config = dict(
    model='image VAE',
    color_jitter=0.2,
    encoder_stem='single',
    decoder_blocks_per_level=1,
    decoder_upsampling='pixel_shuffle',
)
Rows from block 8 of the encoder, named by matrix and row number. Rows with one number belong to one channel. Each number is 200 + 20 x the weight over its row's rms, rounded and kept within 0 to 999. All counts start at 0. After the name is the row's rms in percent of the matrix's.
# conv1: bottleneck pointwise conv (encoder.blocks.10.conv1.weight, 64x64x1x1), inputs 0-63
# conv2: growth 3x3 conv (encoder.blocks.10.conv2.weight, 16x64x3x3, transposed), outputs 0-15, a 3x3 kernel for each
conv1.13,067,202,209,173,178,178,218,182,216,219,203,160,234,186,203,220,201,203,172,195,194,144,234,198,201,212,187,183,194,185,212,172,195,202,176,236,188,236,198,185,175,180,233,179,181,213,220,176,192,205,205,209,209,180,174,189,207,200,215,180,187,209,217,236,223
conv2.13,094,232,195,214,209,155,178,217,179,220,207,199,217,201,174,197,221,193,192,197,198,213,179,187,196,209,210,201,170,180,197,207,165,219,191,211,208,223,193,184,168,146,231,219,186,191,188,193,188,159,209,177,168,201,207,216,197,201,196,187,182,195,191,195,203,178,173,165,171,127,184,164,173,198,227,214,207,175,188,177,208,198,204,188,197,223,156,201,195,207,179,211,229,208,212,203,184,213,203,218,202,193,195,221,206,182,193,190,197,181,172,198,173,159,222,212,184,207,201,188,203,204,187,198,202,218,201,175,177,208,179,150,183,199,164,211,237,215,209,225,155,220,223,208,207
conv1.14,079,190,164,209,224,218,200,199,217,203,197,192,212,209,194,210,199,194,205,207,202,215,204,182,178,169,163,204,189,222,184,225,238,208,213,197,172,197,228,212,228,242,256,188,211,198,180,200,179,208,202,221,209,220,224,176,199,196,237,202,234,207,220,191,245
conv2.14,102,173,176,162,218,193,214,179,212,185,190,181,193,182,222,167,196,191,192,206,199,190,215,199,196,181,191,213,208,176,187,187,210,188,202,211,209,176,171,224,186,174,213,208,147,196,199,255,205,202,147,204,199,214,196,203,149,200,135,172,156,191,178,213,175,217,205,165,188,180,179,187,179,190,201,174,209,206,225,183,189,195,183,189,197,228,200,174,174,181,195,176,181,164,206,177,196,202,199,201,207,182,209,222,194,206,199,190,195,228,224,213,219,161,178,217,167,171,196,188,200,208,209,204,198,204,196,212,146,182,188,191,191,184,178,207,198,205,179,192,169,211,221,200,222
conv1.15,080,208,195,183,203,241,199,231,201,175,193,214,213,207,182,185,185,200,173,232,187,184,225,199,229,237,198,190,187,217,210,186,217,203,224,168,201,186,213,168,227,169,189,185,199,205,215,241,185,238,184,212,182,196,199,148,203,173,221,214,217,196,199,207,227
conv2.15,092,156,150,176,201,254,184,172,159,171,193,170,177,173,190,178,182,194,181,192,204,205,196,214,196,203,191,197,213,251,214,199,221,197,227,202,215,171,176,216,179,215,214,152,237,195,198,210,188,166,189,204,211,201,239,182,197,198,206,199,196,175,191,179,196,215,199,200,188,222,218,193,185,194,198,185,188,236,185,199,181,178,178,184,179,164,194,174,208,164,187,184,170,179,176,229,177,170,203,187,208,205,204,186,199,202,204,210,198,227,208,217,190,201,200,201,238,214,200,187,194,194,222,195,197,203,197,208,145,196,210,214,173,191,192,197,162,203,188,179,218,216,157,218,205
conv1.16,091,202,216,206,222,209,219,185,183,225,220,197,210,204,185,161,189,184,215,200,176,171,199,212,211,171,231,192,211,220,197,199,226,234,187,222,208,148,238,213,168,212,206,175,206,263,217,188,217,211,207,200,197,199,197,196,204,207,161,192,196,209,226,207,183
conv2.16,128,223,217,216,190,173,177,223,170,216,194,198,204,160,205,178,200,198,211,188,197,212,196,189,205,219,196,197,205,207,218,214,177,210,190,199,187,213,175,199,187,163,211,167,188,206,189,188,190,170,160,168,201,165,207,188,215,195,220,184,200,202,205,211,178,204,187,186,213,188,227,172,183,203,205,194,189,228,195,190,199,199,191,172,206,162,180,193,194,175,198,199,303,204,212,202,191,188,279,199,207,193,213,185,197,202,199,186,212,197,150,179,228,201,194,194,185,173,202,158,207,206,203,207,193,218,198,220,179,205,190,183,196,190,190,198,177,219,183,167,181,167,171,187,202
conv1.17,091,207,214,236,243,199,217,221,189,195,203,231,214,219,195,222,195,224,209,214,207,198,183,214,164,233,240,210,222,214,182,195,187,216,210,196,217,223,206,199,201,175,200,186,182,209,234,197,189,209,226,204,210,215,208,187,263,209,226,235,203,215,230,184,214
conv2.17,093,203,165,191,156,214,154,225,181,204,187,197,180,185,200,162,195,183,187,176,182,212,184,201,206,226,207,179,205,189,170,233,179,216,177,207,184,204,183,207,192,161,146,222,164,200,171,204,205,150,212,157,183,185,200,187,206,175,197,189,224,186,229,192,208,213,209,181,245,184,176,200,173,185,194,190,187,213,179,185,202,185,196,198,193,216,174,184,184,216,204,179,174,189,187,201,178,216,184,226,212,208,191,208,185,204,198,206,198,212,203,216,215,189,172,218,154,196,198,213,197,210,211,197,204,198,194,169,200,187,195,210,190,189,179,198,242,150,218,228,207,222,175,174,154
conv1.18,078,191,208,217,213,207,219,202,200,231,194,149,210,185,192,167,199,231,177,192,217,237,203,212,191,259,205,223,206,197,187,238,218,199,209,196,206,232,188,220,199,168,213,194,196,184,169,222,161,224,197,212,197,227,220,196,210,218,214,193,204,213,215,200,229
conv2.18,100,191,176,192,187,170,163,190,183,197,204,199,197,219,231,216,186,162,196,196,195,207,190,192,201,208,207,189,190,157,174,222,169,211,202,173,174,207,191,161,182,187,203,205,207,196,219,185,220,210,204,187,207,174,212,217,184,209,157,147,207,212,192,199,184,177,198,173,176,161,181,204,201,179,208,195,165,172,166,178,212,197,188,214,183,237,167,241,203,189,206,170,177,195,199,168,187,202,182,206,205,182,200,230,184,189,195,203,191,223,192,233,184,173,194,194,187,155,195,211,194,205,202,209,193,191,193,167,244,202,152,171,180,198,225,201,211,167,206,225,172,207,166,188,192
conv1.19,107,187,159,192,201,218,200,164,214,220,208,169,191,185,187,203,213,143,209,159,216,182,202,216,233,181,200,205,204,212,242,215,201,208,190,179,162,202,156,204,202,240,193,217,180,187,206,174,204,189,199,211,207,230,222,194,177,201,209,210,196,200,178,210,206
conv2.19,141,189,188,213,206,174,205,192,194,191,201,206,196,195,201,194,196,188,198,236,224,161,212,209,192,162,176,220,205,145,186,212,200,193,207,146,189,197,181,198,198,178,181,228,201,182,204,223,222,231,165,203,191,217,198,231,148,208,125,179,165,215,156,204,176,207,194,197,177,225,190,220,193,199,221,179,171,195,159,194,206,205,202,211,193,238,205,201,190,195,191,200,200,217,185,195,184,194,224,191,198,200,207,219,189,205,201,197,193,194,176,180,176,161,197,181,172,198,206,197,198,200,191,198,200,210,207,192,249,188,189,190,197,186,241,219,186,217,205,205,150,203,223,222,224
conv1.20,114,213,190,198,205,213,192,210,208,241,200,295,177,211,213,222,188,218,195,216,218,208,187,168,202,226,217,199,205,222,218,195,190,188,208,188,232,220,187,208,222,206,171,182,202,213,202,210,235,219,211,188,194,226,206,205,214,192,200,199,226,194,222,205,176
conv2.20,140,206,156,200,201,200,175,192,180,191,213,189,186,214,230,215,193,197,201,196,197,204,206,203,189,205,199,192,226,177,193,208,164,191,188,172,180,214,245,169,234,237,171,223,228,202,182,159,182,198,248,178,196,176,184,207,202,218,231,186,230,217,212,205,192,196,206,230,181,233,185,228,196,200,195,191,173,184,162,203,209,187,192,188,168,153,207,171,212,173,200,179,185,202,171,201,181,177,190,196,203,192,195,156,174,203,205,200,208,188,208,227,182,217,162,174,207,221,200,214,202,199,197,199,200,186,199,187,251,196,193,213,225,208,208,210,200,190,228,159,186,142,205,189,186
conv1.21,079,232,172,216,204,202,192,213,190,198,212,205,208,220,191,162,197,193,161,201,218,174,177,204,203,176,174,217,199,226,220,197,191,205,177,186,238,217,186,209,220,178,223,173,205,223,205,225,194,195,175,217,207,183,228,207,245,230,239,213,246,190,200,195,187
conv2.21,089,177,129,200,221,196,250,187,166,184,175,199,190,195,206,189,182,207,179,196,204,212,203,196,190,213,186,189,208,171,178,198,180,182,225,194,193,198,211,197,219,189,176,186,196,194,187,180,182,167,196,161,220,180,187,195,206,178,230,162,173,220,204,175,223,230,200,179,176,206,195,207,222,187,203,192,180,202,188,197,201,202,178,223,184,166,160,152,185,227,193,155,160,165,188,202,236,179,169,177,204,202,197,186,178,217,216,201,204,190,191,195,201,200,190,198,206,168,198,203,202,195,205,190,196,187,205,207,177,180,197,204,209,198,164,194,190,211,201,165,147,162,198,183,226
conv1.22,079,226,201,206,185,202,204,167,191,223,203,241,219,199,161,161,189,193,230,170,210,217,200,160,226,193,209,194,211,220,173,184,219,194,167,200,194,203,163,215,212,216,203,221,182,221,201,173,219,237,208,206,216,240,173,210,167,191,202,202,211,207,214,197,207
conv2.22,079,243,193,205,177,138,188,182,193,179,204,183,204,184,238,184,203,188,192,211,195,201,185,176,199,202,191,223,179,192,210,205,146,200,167,184,174,241,190,176,182,166,184,206,183,200,202,134,201,183,199,186,198,198,214,175,221,207,253,173,191,217,183,218,193,201,192,207,161,196,213,197,185,200,204,194,196,179,190,197,211,187,194,194,190,165,188,210,213,174,183,218,219,220,181,184,176,215,193,193,187,185,208,180,183,197,199,192,212,198,165,169,168,165,179,188,181,206,190,196,213,197,178,196,197,203,209,208,170,195,213,143,201,190,193,189,165,210,203,181,150,180,205,221,207
conv1.23,085,197,241,188,187,198,201,188,222,166,206,229,179,205,205,245,190,205,170,190,199,206,182,229,185,213,189,152,210,199,218,201,211,210,212,190,227,216,211,200,193,203,201,199,189,225,243,206,212,173,245,176,217,216,192,159,173,218,194,202,194,207,240,206,209
conv2.23,082,212,241,231,225,219,223,210,212,229,190,191,183,188,175,166,204,208,192,179,187,205,212,214,204,199,203,195,177,157,195,152,243,201,148,171,166,229,186,214,229,191,181,204,182,229,154,184,189,178,208,187,203,164,196,204,215,222,214,227,185,215,225,201,183,151,181,216,256,183,202,181,183,208,179,210,183,208,179,229,191,200,235,223,195,177,184,174,181,204,203,219,185,210,228,172,213,206,196,213,199,206,206,197,211,197,204,196,198,184,199,187,211,188,192,198,194,190,198,219,205,207,210,201,197,172,197,188,210,182,206,209,192,227,193,197,204,208,215,136,184,180,234,213,201
conv1.24,094,175,209,199,173,221,230,164,186,216,177,145,189,194,217,217,189,218,169,195,228,177,175,198,202,177,245,165,208,202,256,180,194,194,184,205,210,216,222,205,186,203,185,230,193,208,225,190,202,184,221,219,207,192,207,206,183,187,225,213,203,215,200,199,201
conv2.24,126,184,159,201,215,202,197,195,186,210,203,198,187,211,232,186,195,191,186,209,223,186,209,207,196,197,188,198,228,170,175,216,169,188,222,172,184,172,233,177,208,213,203,175,218,189,207,203,226,209,184,188,205,189,187,205,161,197,135,178,171,205,177,197,182,195,193,134,227,158,180,192,193,187,208,205,172,177,162,194,208,201,181,203,178,243,171,197,177,194,186,180,207,191,207,211,199,198,186,208,204,203,199,239,192,198,203,210,202,185,178,189,201,181,243,172,223,195,199,193,194,206,208,202,198,202,201,181,275,191,152,198,180,195,235,205,199,190,216,201,179,219,216,190,190
conv1.25,106,194,215,228,230,211,204,200,198,227,195,175,201,232,219,184,194,154,186,209,212,204,204,187,173,197,205,186,200,176,183,229,179,183,233,240,165,225,193,219,176,239,236,199,174,199,182,172,197,189,177,173,205,201,194,210,206,207,170,176,207,208,203,182,175
conv2.25,089,231,253,219,182,162,164,225,208,217,222,221,211,234,240,215,217,205,205,199,212,201,205,189,188,198,196,204,202,179,217,179,192,205,188,159,179,227,199,207,211,170,187,200,197,208,189,169,189,207,260,170,177,205,196,223,182,226,177,200,206,206,186,212,216,223,232,206,223,237,213,223,222,194,193,207,188,168,192,199,199,199,228,230,232,230,235,243,232,208,245,223,254,204,220,195,183,216,224,222,187,195,189,212,186,195,184,183,198,158,174,180,187,211,195,201,182,191,205,198,209,204,192,205,204,212,197,196,211,195,199,195,183,199,172,193,238,192,205,209,189,211,212,221,199
conv1.26,102,211,207,203,179,203,218,196,200,220,213,213,212,199,209,172,201,196,188,248,179,207,197,206,184,198,232,191,183,231,170,225,218,211,204,225,207,188,188,127,163,207,195,168,204,234,204,180,184,193,176,189,211,219,223,204,226,192,183,203,194,214,227,203,170
conv2.26,104,214,178,204,175,150,166,212,172,226,188,202,203,187,179,194,213,200,202,180,205,221,191,195,202,222,212,191,207,224,219,198,205,196,198,188,220,217,204,188,212,177,166,173,192,176,177,226,179,191,212,201,190,213,180,197,222,197,208,220,212,193,200,198,221,215,177,225,246,213,219,207,197,191,198,204,199,200,187,196,197,203,221,171,219,168,219,179,215,201,204,221,275,203,196,236,194,206,282,218,202,197,195,180,179,199,198,196,201,192,176,179,196,244,193,188,173,192,204,166,206,196,194,193,198,249,203,211,175,213,222,195,191,213,150,203,198,210,219,192,184,169,181,182,166
conv1.27,084,222,187,210,210,212,228,205,189,217,213,174,213,186,177,185,209,199,218,216,201,188,198,169,199,155,176,198,194,191,167,179,225,203,201,159,184,190,188,223,215,141,205,171,219,204,188,178,197,176,180,200,195,157,212,187,173,194,219,187,204,207,172,200,232
conv2.27,111,175,188,172,202,184,218,185,190,188,195,193,190,176,195,187,200,199,196,201,203,198,193,181,200,197,184,220,175,196,202,214,135,204,227,189,221,189,180,222,180,132,212,188,192,188,208,199,196,165,143,160,210,190,208,183,179,200,179,164,176,197,165,212,196,220,197,192,143,191,188,204,192,195,222,173,207,205,203,183,198,200,182,185,209,192,194,174,200,198,174,197,177,187,201,171,210,203,190,181,201,190,201,192,194,215,201,186,200,234,177,205,177,146,189,194,176,186,199,186,200,196,198,201,200,204,194,232,129,201,192,163,189,195,173,208,191,195,184,181,152,193,179,207,213
conv1.28,092,194,202,197,158,211,179,227,207,220,203,238,203,215,180,228,197,173,194,184,193,220,212,217,211,177,163,223,208,185,195,177,230,201,202,208,181,204,165,187,232,217,210,201,185,204,207,233,148,201,251,219,188,200,190,179,198,194,196,201,217,232,212,183,212
conv2.28,113,172,167,200,234,186,239,189,180,187,207,188,197,217,236,173,171,188,186,198,191,200,212,215,187,188,202,197,200,198,215,189,216,161,192,186,187,213,183,167,142,204,221,223,176,204,193,207,197,237,179,242,225,207,178,173,191,218,241,204,178,186,190,203,179,206,190,199,217,139,192,184,169,191,196,188,183,197,198,202,214,202,189,192,175,142,210,199,170,189,177,199,182,195,204,201,207,169,195,185,206,192,205,172,203,180,221,192,186,237,188,214,186,167,197,173,207,217,192,200,197,212,207,192,197,202,195,185,180,190,230,201,208,180,207,192,196,195,176,142,182,166,237,211,222
conv1.29,082,191,221,199,197,241,202,194,222,212,203,217,207,194,224,196,199,180,210,170,188,175,215,164,201,181,168,173,214,222,205,205,226,184,221,242,201,225,197,213,213,187,183,204,220,166,203,215,228,160,223,211,217,213,212,198,174,165,204,217,200,234,218,190,238
conv2.29,105,183,210,178,233,183,218,178,222,184,189,195,194,191,223,168,192,189,181,207,200,191,217,206,191,185,192,209,189,175,185,181,220,199,195,167,203,201,162,195,159,202,201,220,156,193,230,236,232,240,135,194,217,210,203,207,165,221,183,175,164,197,180,229,185,194,178,179,226,177,157,200,174,182,210,189,170,189,179,182,203,198,190,206,184,196,204,199,187,189,186,208,151,194,193,186,203,178,167,191,201,187,199,208,191,199,211,197,197,214,197,192,179,192,203,194,185,188,199,220,202,204,184,200,199,187,199,183,196,203,229,194,198,210,176,198,188,170,219,134,152,165,230,212,209
conv1.30,070,202,160,202,217,187,220,204,227,212,186,293,207,193,212,231,207,187,198,194,227,212,199,200,201,206,203,204,208,177,220,214,229,185,192,175,181,183,209,197,231,167,175,186,206,199,196,210,213,175,173,216,222,197,212,207,186,208,226,214,209,198,185,183,216
conv2.30,077,204,145,192,197,169,176,203,143,199,200,173,201,215,195,214,210,176,197,212,200,190,191,195,213,191,184,219,191,165,190,213,195,199,170,178,197,241,185,204,160,146,205,277,157,194,170,207,201,225,187,226,186,214,189,184,183,189,219,213,178,200,194,204,193,216,185,211,168,174,185,255,195,206,206,192,191,188,177,205,205,189,219,218,186,185,178,185,207,185,207,176,205,187,169,179,168,202,196,200,199,192,201,174,184,198,208,201,196,223,184,208,167,186,159,190,192,183,197,184,201,210,197,198,193,216,190,196,165,217,181,184,202,197,192,196,219,200,193,253,200,190,213,185,178
conv1.31,087,194,267,218,176,187,196,210,190,198,180,196,211,222,235,217,187,243,197,206,208,216,193,208,204,218,188,186,200,208,211,218,237,204,211,239,191,196,196,193,204,224,203,176,207,237,203,201,164,222,176,215,218,183,223,199,234,204,209,203,221,172,235,208,218
conv2.31,082,205,169,222,163,178,187,210,182,187,184,193,213,178,251,161,205,197,210,191,189,219,202,181,205,206,204,201,194,184,171,187,254,196,204,196,194,240,146,224,186,176,184,202,165,225,164,193,199,187,222,205,202,163,182,201,219,192,213,189,197,227,210,195,214,209,219,164,253,199,204,167,195,198,190,195,193,203,183,201,202,211,195,213,209,246,150,217,200,213,217,171,223,176,195,196,180,219,221,230,195,178,211,218,188,200,194,191,197,192,187,185,213,231,193,184,167,159,198,187,194,209,206,209,192,199,194,201,182,173,145,207,182,182,187,197,220,209,203,205,185,190,210,166,213
conv1.32,078,233,224,195,243,218,206,273,207,221,196,187,213,193,208,192,187,212,210,177,203,189,192,229,193,226,165,223,179,206,155,213,223,200,216,163,228,204,210,225,205,182,204,196,198,189,197,230,206,205,216,196,214,195,186,208,188,215,224,203,216,213,185,214,222
conv2.32,097,203,159,173,220,202,229,181,166,185,191,194,193,182,238,189,188,186,193,188,201,205,190,195,207,214,201,201,181,167,170,187,172,210,202,186,212,190,209,189,187,191,196,196,173,199,228,228,213,200,152,175,216,228,171,193,178,203,223,178,223,204,188,200,177,186,202,177,185,185,158,193,202,193,192,186,176,190,167,191,210,210,175,167,196,142,220,171,164,196,175,182,147,171,221,186,226,184,170,175,187,203,199,190,191,212,195,194,210,209,209,220,192,177,208,199,182,186,201,208,199,198,201,206,194,183,196,191,236,193,226,201,197,207,176,206,189,147,190,145,182,162,198,176,197
conv1.33,097,171,198,186,203,214,189,234,217,196,201,176,219,194,206,197,207,153,246,242,196,221,217,177,163,190,218,191,205,205,220,208,185,227,230,213,229,169,200,177,205,193,178,219,205,230,208,199,230,230,216,207,190,209,229,188,191,176,212,221,207,209,181,220,184
conv2.33,102,205,180,200,201,180,187,245,154,251,202,191,204,214,174,180,204,186,217,197,206,199,217,210,192,206,198,190,209,171,215,215,222,166,194,181,192,219,187,217,226,159,213,189,193,187,183,240,212,165,186,199,182,219,185,201,198,206,165,192,169,166,211,184,185,213,188,181,231,169,211,217,193,183,208,197,198,214,201,192,191,187,194,200,203,235,221,184,160,210,192,195,243,201,225,176,225,214,253,204,200,210,202,227,189,188,204,188,195,196,207,184,197,201,208,208,189,204,203,163,195,208,211,196,196,254,196,190,189,200,149,200,180,217,136,229,230,204,198,193,208,177,215,175,201
conv1.34,085,190,180,222,168,217,230,155,186,224,209,166,215,157,169,163,205,199,197,183,206,152,210,216,189,195,207,210,187,187,194,187,185,213,167,194,212,214,185,226,218,191,233,197,232,222,190,207,186,187,230,199,199,189,183,213,217,230,203,188,178,188,192,200,215
conv2.34,117,202,202,213,190,151,178,197,180,214,208,200,190,199,194,187,195,194,191,198,192,205,202,193,187,201,196,202,181,183,188,209,146,223,214,149,183,212,201,194,189,123,208,193,213,205,201,173,191,168,163,144,198,187,232,205,202,210,179,140,179,201,188,194,189,198,188,185,161,189,194,200,185,192,221,188,175,207,185,192,209,179,195,208,202,241,150,219,197,199,183,212,202,228,197,175,193,206,202,192,206,189,209,224,192,203,197,189,201,207,154,183,210,148,216,198,199,193,194,200,202,204,194,201,199,204,194,203,172,214,173,148,189,202,196,199,203,196,215,181,144,189,195,216,210
conv1.35,074,211,192,215,215,209,232,181,200,181,180,181,237,231,204,236,191,199,220,219,215,217,198,211,238,226,200,197,217,230,225,225,218,201,210,198,220,186,223,205,158,185,185,226,190,227,188,161,192,205,194,217,223,210,218,178,185,152,222,196,200,174,199,185,202
conv2.35,088,202,212,181,187,169,188,211,171,196,196,191,195,177,203,171,203,204,197,205,204,205,193,196,217,215,187,204,168,184,199,164,232,183,205,155,218,230,130,209,258,183,210,139,183,157,205,177,211,157,180,186,189,202,221,180,201,173,169,203,177,206,183,203,184,195,183,162,233,174,221,186,204,195,218,184,201,203,179,198,191,190,208,205,203,236,193,212,228,184,207,209,240,189,205,183,215,206,219,200,200,186,204,233,170,194,183,193,207,184,183,178,205,229,209,219,191,164,206,184,204,195,182,198,197,213,200,214,165,207,196,182,183,185,170,197,192,194,213,201,179,217,178,167,201
conv1.36,076,197,217,195,215,213,205,213,218,215,204,160,200,246,166,186,209,212,237,148,215,201,202,202,186,231,190,190,228,181,170,191,224,212,186,186,159,180,156,207,231,181,199,180,194,230,193,225,204,199,225,208,194,214,194,202,174,216,196,194,197,206,181,205,211
conv2.36,087,213,157,213,185,153,187,214,164,191,185,198,199,206,226,200,199,178,217,198,201,191,196,195,202,190,192,208,200,163,230,214,162,189,185,163,164,231,139,205,153,141,223,234,186,222,189,209,190,205,194,203,209,189,209,206,210,211,187,158,192,197,177,207,184,202,199,219,155,203,213,221,204,197,203,181,182,204,201,202,202,201,191,199,191,216,196,237,188,169,201,189,247,200,192,173,182,197,231,189,195,189,210,201,205,192,201,187,193,212,195,198,212,135,178,171,179,166,194,180,195,207,204,204,193,227,190,191,176,180,179,163,188,191,211,190,198,218,189,198,176,180,201,201,222
conv1.37,079,217,215,201,191,221,182,266,206,220,205,186,216,203,178,200,191,199,161,194,205,192,205,197,187,236,179,206,213,160,169,189,228,197,197,198,229,238,161,209,199,161,224,214,220,214,210,207,211,189,216,199,193,186,175,213,204,213,209,181,204,214,225,189,234
conv2.37,115,199,169,163,242,185,221,174,165,182,203,196,202,193,216,181,191,184,191,183,186,215,205,194,190,214,204,184,179,199,195,187,153,218,193,207,194,222,192,158,219,169,231,173,197,198,210,176,195,186,213,158,209,171,193,193,201,228,231,156,182,205,194,198,193,202,182,186,170,169,188,198,186,195,210,196,174,178,182,192,210,198,194,195,177,172,191,189,183,193,197,187,165,187,232,183,215,165,186,186,202,198,196,184,204,188,204,199,196,220,209,245,165,196,196,188,206,186,197,212,196,199,195,201,199,191,195,174,189,192,188,177,190,217,149,195,187,180,216,116,163,185,236,192,202
conv1.38,117,203,196,184,185,190,190,173,200,223,216,228,178,206,197,190,222,162,199,216,184,178,216,196,199,139,209,182,197,233,166,194,224,214,197,175,161,174,209,197,220,222,214,195,206,158,201,211,170,190,232,191,196,189,205,210,184,189,205,210,158,224,197,219,206
conv2.38,092,195,197,204,206,211,219,202,201,206,206,205,192,198,149,183,203,208,196,211,214,182,199,207,194,162,195,219,217,202,232,198,168,195,178,180,191,174,194,201,158,178,216,258,144,189,200,233,185,266,192,240,215,256,183,191,169,215,212,194,184,175,179,223,194,180,192,221,196,165,187,184,186,193,194,195,213,191,198,195,207,195,188,187,203,136,208,166,182,186,177,211,204,218,179,208,168,204,223,199,202,199,201,160,205,192,207,201,189,197,185,193,169,179,196,201,207,246,194,194,198,203,215,192,198,224,204,210,211,207,230,210,204,183,238,200,201,199,177,191,211,175,197,209,189
conv1.39,080,213,212,215,247,223,225,152,185,229,192,175,198,185,212,170,198,193,227,209,201,201,193,187,216,267,197,196,208,225,170,223,216,197,191,225,225,206,201,223,210,196,201,200,161,168,204,222,190,216,215,197,225,223,193,190,208,200,196,217,188,221,208,208,203
conv2.39,084,205,180,189,196,184,183,201,182,202,184,184,196,191,234,213,187,190,180,201,208,192,189,204,204,208,195,206,181,160,158,183,194,188,190,141,186,195,202,171,208,226,176,209,175,175,232,226,200,220,142,216,204,236,213,210,179,202,183,184,211,210,189,228,174,163,187,186,201,189,164,205,220,178,188,189,157,201,155,190,217,184,186,200,200,166,217,214,196,190,175,205,204,203,184,204,213,190,172,174,193,191,202,212,169,197,195,205,208,207,170,206,205,201,199,197,183,194,199,216,211,197,188,199,191,187,197,196,255,232,228,211,196,205,232,180,169,142,231,173,182,190,170,195,174
conv1.40,080,206,180,204,208,194,203,181,198,177,205,231,206,191,244,190,215,204,179,192,206,205,219,207,215,209,170,224,203,195,244,213,199,227,166,227,196,224,210,221,228,161,207,214,207,176,202,238,225,208,175,229,206,219,244,225,206,212,210,207,196,201,168,224,222
conv2.40,111,170,216,216,200,207,209,206,223,184,191,190,197,188,193,188,192,192,200,220,189,199,187,195,199,188,202,202,178,176,175,200,200,196,196,207,187,188,156,227,143,163,189,246,154,206,178,211,205,188,149,199,204,216,237,212,200,165,200,188,180,196,182,195,201,203,183,191,182,162,166,203,176,190,199,194,216,225,221,193,196,206,174,190,196,201,193,174,204,188,184,189,154,199,177,183,201,213,145,215,199,193,203,206,181,200,207,204,199,222,201,211,182,153,206,192,169,172,203,217,195,206,204,203,192,173,197,203,133,207,228,186,204,187,208,208,238,222,167,248,186,211,175,196,209
conv1.41,069,207,191,197,225,198,187,193,220,207,204,194,208,217,229,174,208,228,166,177,209,199,213,240,187,213,191,210,169,193,215,239,213,198,219,205,208,202,197,198,209,195,194,199,183,217,226,195,217,204,216,213,194,144,205,167,237,220,193,184,220,242,228,198,249
conv2.41,071,184,185,191,193,182,187,202,195,204,183,191,199,187,215,161,194,174,194,188,186,210,201,200,201,205,209,186,169,208,172,225,189,178,178,208,178,198,142,210,165,149,220,221,177,226,187,203,210,163,177,184,189,181,211,194,188,198,179,180,171,173,223,204,193,212,166,146,192,158,168,183,164,185,214,190,215,193,222,198,191,201,189,179,201,196,176,216,194,192,187,190,155,187,196,194,189,197,174,202,217,180,203,202,205,186,200,195,195,244,181,205,209,132,205,199,174,183,203,212,201,202,197,200,198,189,192,199,130,187,180,191,189,212,158,192,220,207,198,203,185,193,213,211,182
conv1.42,112,190,196,191,199,197,198,187,226,176,187,206,191,196,176,177,197,219,190,210,175,192,212,198,214,253,213,203,203,167,199,201,167,225,195,155,225,167,165,182,189,192,183,189,209,154,187,201,209,169,167,204,193,172,192,196,210,209,227,198,213,180,187,198,154
conv2.42,057,206,193,195,234,223,219,222,197,227,198,210,194,175,145,185,193,196,214,217,196,203,185,207,200,200,191,198,201,186,181,175,218,179,201,173,186,207,198,210,254,274,222,206,216,223,204,218,181,200,201,214,204,224,208,203,220,207,192,206,179,210,235,195,227,188,230,234,275,227,220,188,217,184,178,201,191,224,178,197,203,198,231,226,219,202,170,220,229,231,221,210,224,216,209,234,224,204,197,209,196,204,189,181,214,210,194,189,186,191,210,204,185,218,174,205,181,193,215,186,204,202,205,200,203,201,193,208,210,217,196,216,191,198,187,209,212,226,222,219,231,234,217,252,230
conv1.43,283,173,197,178,169,165,178,188,176,153,177,197,162,204,200,201,176,176,204,192,168,205,172,205,188,173,220,208,191,204,194,204,170,177,182,205,194,189,208,168,169,212,209,199,209,183,193,167,194,179,181,187,169,208,191,199,198,206,162,204,188,180,195,184,155
conv2.43,018,195,189,213,196,212,200,191,206,213,181,176,183,201,240,213,200,230,202,196,197,201,193,192,194,191,188,197,186,186,175,187,173,187,192,202,201,188,185,191,197,185,178,187,184,180,234,231,233,223,210,219,229,208,218,216,214,208,213,209,216,212,217,227,160,174,170,179,179,172,155,138,111,202,225,205,201,259,208,192,197,193,213,213,205,205,215,226,188,194,207,224,201,198,187,175,185,210,183,216,212,207,208,200,188,211,203,204,210,177,207,183,205,247,209,178,234,209,207,199,210,197,188,203,206,217,220,196,199,198,177,174,190,181,188,209,171,168,186,175,184,172,171,185,171
conv1.44,145,195,200,243,187,201,178,179,204,197,192,195,235,195,176,194,172,224,186,219,166,191,185,192,181,202,206,188,186,208,203,198,161,201,190,213,188,165,204,161,178,214,202,211,211,173,215,197,184,211,196,185,154,190,177,206,232,197,161,195,187,189,188,187,143
conv2.44,061,224,206,237,195,155,214,199,200,236,179,228,199,186,196,206,207,173,190,195,191,194,199,183,191,199,186,181,196,154,168,244,170,194,184,180,208,166,174,197,195,242,187,196,190,211,211,200,241,195,164,215,224,162,183,190,228,220,209,251,171,210,212,200,189,208,141,186,221,179,186,217,195,200,198,214,206,200,193,196,184,211,203,206,170,193,200,177,199,234,184,215,180,230,201,198,221,218,188,232,198,203,199,214,180,192,191,189,201,230,255,207,206,171,184,195,197,179,198,222,205,204,225,191,206,214,188,196,215,200,176,232,206,165,201,221,230,213,192,216,191,179,200,170,183
conv1.45,154,197,177,215,216,152,188,211,162,197,185,197,195,192,198,198,201,209,186,197,205,191,219,203,235,217,166,207,194,183,219,192,180,174,173,192,180,182,206,212,242,228,188,198,205,217,186,198,197,225,200,163,166,196,202,186,177,196,272,199,208,176,206,191,203
conv2.45,097,210,205,204,195,203,193,183,125,186,199,217,200,190,175,197,200,208,208,209,192,209,213,193,204,196,191,192,235,223,196,233,215,244,224,209,215,200,245,202,185,241,205,204,224,193,185,199,196,215,226,197,216,190,220,184,195,231,179,215,205,186,170,195,214,203,173,224,229,177,234,235,220,219,198,196,197,184,206,202,199,197,206,222,216,199,209,191,186,197,185,197,132,203,201,218,203,224,223,204,201,187,198,189,202,192,202,183,198,201,246,211,222,209,222,200,252,217,215,248,214,208,248,226,211,249,211,191,191,223,183,192,191,215,197,179,180,200,209,185,178,174,176,216,182